Weights of a small segmentation model.
Data: trained on analogue clock faces, 78.2 epochs.
Rows from block 2 of a small segmentation model, named by matrix and row number. Rows with one number belong to one channel. Each number is 500 + 50 x the weight over its row's rms, rounded and kept within 0 to 999. All counts start at 0. Numbers have three digits each.
After each channel's rows are labels from the 100 images, of 14848, where the channel reaches its highest value: "peak on" is the class under the peak; "patch colour" is the nearest of a few named colours to the mean colour under the peak. Only what is clearly more common there than usual is listed. The data: analogue clock faces. In brackets: how many of the 100.
# convs0: first 3x3 conv, stride 2 (model.blocks.2.convs.0.weight, 240x160x3x3, each kernel summed), inputs 0-159
# convs1: second 3x3 conv (model.blocks.2.convs.1.weight, 240x240x3x3, transposed, each kernel summed), outputs 0-119

convs0.188:572469407473565578492483488469439545506517557469509481503461507525538528468518555480466505473488503514449377527501552378595475382501486458550572562435514445565517483485369576513511543479478413533487446526521412508521493480443496424431468480486446432550512495563483527501511539507502494508506444422534391534406408550499485465512529518504570509539432533509486531514506405433514389473431513500437485469530521497527556461460455532485384432490518426530516511323515409517394491502500503
convs1.188:450516523370543478537541430526504456510504474440459495514540498456492496554488500560456545547514455543522531433470487424452473524492488435550493553397577525396512475506518514496537503516482414429609467544559476470499454544513457507501565495602453496400388437487490449465535564428547541481474426506477538525491458559500505465494455545508456389558500514427518459
peak on: backdrop (83)
patch colour: brown (41)

convs0.119:509524453469507462509458420549519548517426494407456490528524432506460532476505419523431555464458474430482450495377520549521560473542511565538411472528543471450480391500436576504508521361488433472453481465393534427541485500493465453538499503487425513493571486542418553566533501510483542532551496472472536482475642540522419479490497459468444478525520521493571377539559460528367538533509511479484419466622522534578532526509499434505511463489501464421528515438456381550506511544598437
convs1.119:511488461420447408492481523516469547476463542539401505471467494378531446417475485495517443562525532406483496583580397442486536547520523456419459513576598519529436478470515596433486457530491475389530432498504507556456491491467521494480483393519540552465489446449554344576523478444428550536499511446505488464606378465521481585575528541542465483458474565505462477
peak on: case (47)
patch colour: brown (41)

convs0.232:510447415550415547349531375432478551490504436459320535383535474498529446505486471500449532521557555509462480477499457443450500422515510426436500451518535411465549542449435473550490497491559508539506542524465499589558522555504480513560565443460549602526542491442462488500489506487407474513575458489475501470490525535498520569524489484483506448490436489517554562496475442499521509553506505531430508373459497448370450541483492464514618474495442506497509482531512468458395587399469503
convs1.232:544518504530438519475488469504589501541450535499599484535500532521549502467560467447437409486536607443536410530555571602490555478414515493471551464416506477488645549514444498455484529481431500491468440478542535544520536449517470459352557470597493521411471536387470585525550400521472562502403486392429561549472471556433418600440471424447547419499500519530508443
peak on: minute hand (35); hour hand (32)
patch colour: brown (44)

convs0.196:462481504498559461439510445495522549521459577489415479406520504476427491548492492537430526485465448442491526515410487551461529506510540533482451405431533502560502499551536465493430567490486536554535500469373531391536442496478521514492514538496435474369462505449350568563479523511470414556457498464506533513416581475448520559437444414484478514510491510512520473501621474487427528495567400499418380488463514484440476497512527471540456448535407468470538413460361446528457586538509504
convs1.196:459512547431548555553483530589513513613594498458548627351490523541481503544500567512503532515512546512501402568496566485585482505409463477466522501472580438547434559428445459460467418441559518457428497488397503533492550502642562516512538572584413505477480550511475498453464512459504556500495484470516460600480525506517570565508508485436464552571432592534429422
peak on: backdrop (79)
patch colour: brown (43)

convs0.91:400539484487480536415516520526437460471474534464391549422459507459511549438530450491464442575485420457504492504463393521441449589413473491443484446447456470421450455469497410494527516471501527594489439552469450452543469397485613505388422477477432431512558534532486454544615524527470467443461492549578403494425493503494541416542482576495492523380620578521494540494530484447497531542506523523525459491492546453480602399491519430509531430511490497464493442505558521523494515534463521
convs1.91:510514533500577465531495552468591509511549556478516531588440534579476476498538505439526473468514572541556531508540518559484433530479531582479539482573522478390487494563535552513406501450440492445525517425534360376465503407450574528563553550594392551542466483463466571489573436523562492506475484464588466451576547556591501509560519575524527499489559481480465417
peak on: face (77)
patch colour: brown (44)

convs0.42:445517508468511482478581529531542546567472519478540497426513492490522471541452517447493415338420527416451493471503571496486466495519494357532584472570438492394482514507461406517461489553496484513521527681472490542514488492505468472490521499473510378475475459508475552553521490591475492453661461458488447533540604590467469408451519449485531426562479505495461511489465531504573453464473524506430515472525481484464499464535543480497547523445421359500448453503523433483444521446441467
convs1.42:565444509520508397496502582527495510459552517513511490504479483303525403468503446522469511533654481534542469525499503462553426480505446486458490484458517478496471394622495429525396495532528522615484493422421513536493568523411500534478507477624492501505521485521469484515513491557489529387495491397437484445567416487680439516554580480455475478549407505434530518
peak on: face (98)
patch colour: pink (51)

convs0.143:547482521526479550484527523531402482583489480446512504506511451468495530456503504488426375497412438398463517342511567428538418503510519525494545414599538507572483424486463496505526476501446475517496466528429436497494461503466474503482412499524545338476463431501467492536613520489507477490507505413507491544516549488520541283475473490530510367484470476548472542462496487439518448556381476500442544518499458471525505485515562462517530442424461420513467469492525491517502497485407542
convs1.143:514518477508368425446492515509544476408539520504512444474497484477425438495469499446469475543574518461538533462451509407524445528515527457527566446436479436448469359390451501429432447503581457553454442398553396552529458491496451521477489499583586453470475555424453488516492526534520444451494411366493521507509531528620448456509455444463515547511468485516522483
peak on: face (84)
patch colour: black (39)

convs0.90:490473488497457552331510521535430584566460565486476515463469494504494355514405538563489447412521445562430449447529550513497434461525495451460570456463467481482498493467457247518539496487501550468430531508472520430494493476476560491514515488502588477470449488477482467468488487496537490473487501515526521471527506567485516496488527439538512482405511467522544505508512435445498521461484502484437473608454539482469523524483453368428441401546459403497533485486472563467449557553375507
convs1.90:502458470442473423489503496484515448504457530496518453494544461558438497503565521488470505463499524535440427398546657545545486486469351438548479439465574478546479475399549463494482390445533491492477509480519556522510562531532565519530519490645520573602505482482546459460514474513546510355474452415435493503575514415553499481407622439567398490440521479578474593
peak on: hour hand (32)
patch colour: grey (73)

convs0.161:548554482386578512538404594512518529529518591480499494503442395490540551454470493426494465473484527448474513444561498493429501540448518473559473487492404509508493463477457544564478475570482467556519460558458429589448521421516490501490525541511493337405523435508542470517571477499486547490470552444545494539509577494495476350536530488548537383518603492541481535425529551502398497403450573579413509495547522494570522502561516424482418491442447479518479490469510475516435495542424572
convs1.161:518433472463453449458476559541463473509556527452421416574517575443517417490488490480563597474491524466436431451457458553490350541517494473479482531524515481422537363481466493468475495565517499548522415454381584566487482446425461531525459494464505560480447542444522569577470465478535502411545436465566497382445525477579495544533495488517523480478612490475548521
peak on: case (75)
patch colour: grey (65)

convs0.168:569489480505488426451486576570387503515532484510418520498468353421537504462482481533457512470412461403502478465548492575525495488566496579482485487458495503528418453554492437485460453462454525504391526453409501470439456494462539505460527538495562398432473481446522561491551495539463497511511505505539471543459501557492482376461488514521517477489413453484480534496640473395480547509524508490424490453569442509508512510498427450533425321401523438457480405477485442489489437423435503
convs1.168:595463502465483552451476603546495498393496515463489513476539494446611500504503415567463482479429445524521598551533628436499540494553540469547538540496476512492549499455521504533443443633569496482585575500398531507516515582549492566498579515637503496412419573532509496558523484558521444502528443446499508500562527543520512480500497465586491493431482552540455549
peak on: backdrop (89)
patch colour: brown (51)

convs0.45:520478489534497509494254521500479492534526517504528511517515495495415496515525493449542525259521538480464496545505460520514518446498486455476461514527538530509518497490524493529370549512530505519493550539517505515513515506509518495471480494458458510435493527501375532374500527565520453485235502471483534534506304458479448550556546527532499529535525508504472493407477520501485539501517514463521494469504527494516474529484498468509504491555531535480515548507496481467466559465498490
convs1.45:373537490527451424573460525493527510596467521506519505542500463758295482464496525483476456502430549494506539509497501459552448502430515470482515522450481434451459536217514483502407463441457490521502471427534472579518504447445513442458496479465508461472502520462443481495550524479522482579485461447522538481517467464590496434527461551468496499475516518538504543
peak on: minute hand (28); hour hand (26)
patch colour: grey (72)

convs0.29:527409434510601488500520583512462397507462520469454466540516470480538479568495484460524453471529526542520465550489516452467493513423486533453580420512460483501585470523544553512540531532564458502557482523545526543568421447392474568456462525423405423468486471536500462482559522517460454456563512464480513511541620450412528489556446445482460429430536436613427512437440485495454470434595465390533443502499470447464430452468515549440584522541462418524532519472424487448409520641511525
convs1.29:543533500499381338491520444481427551511491492514461420479467442566486456544502475500492504491612559464475474460453471491561366503462540482457499508522510474533481548530498497430450473452499537509441567470477491620428467404496496548533510459433549472473469532518453464483447554493481481430502467477566533462501534464718508451504480500434509517475358514551431504
peak on: minute hand (43); hour hand (42)
patch colour: grey (85)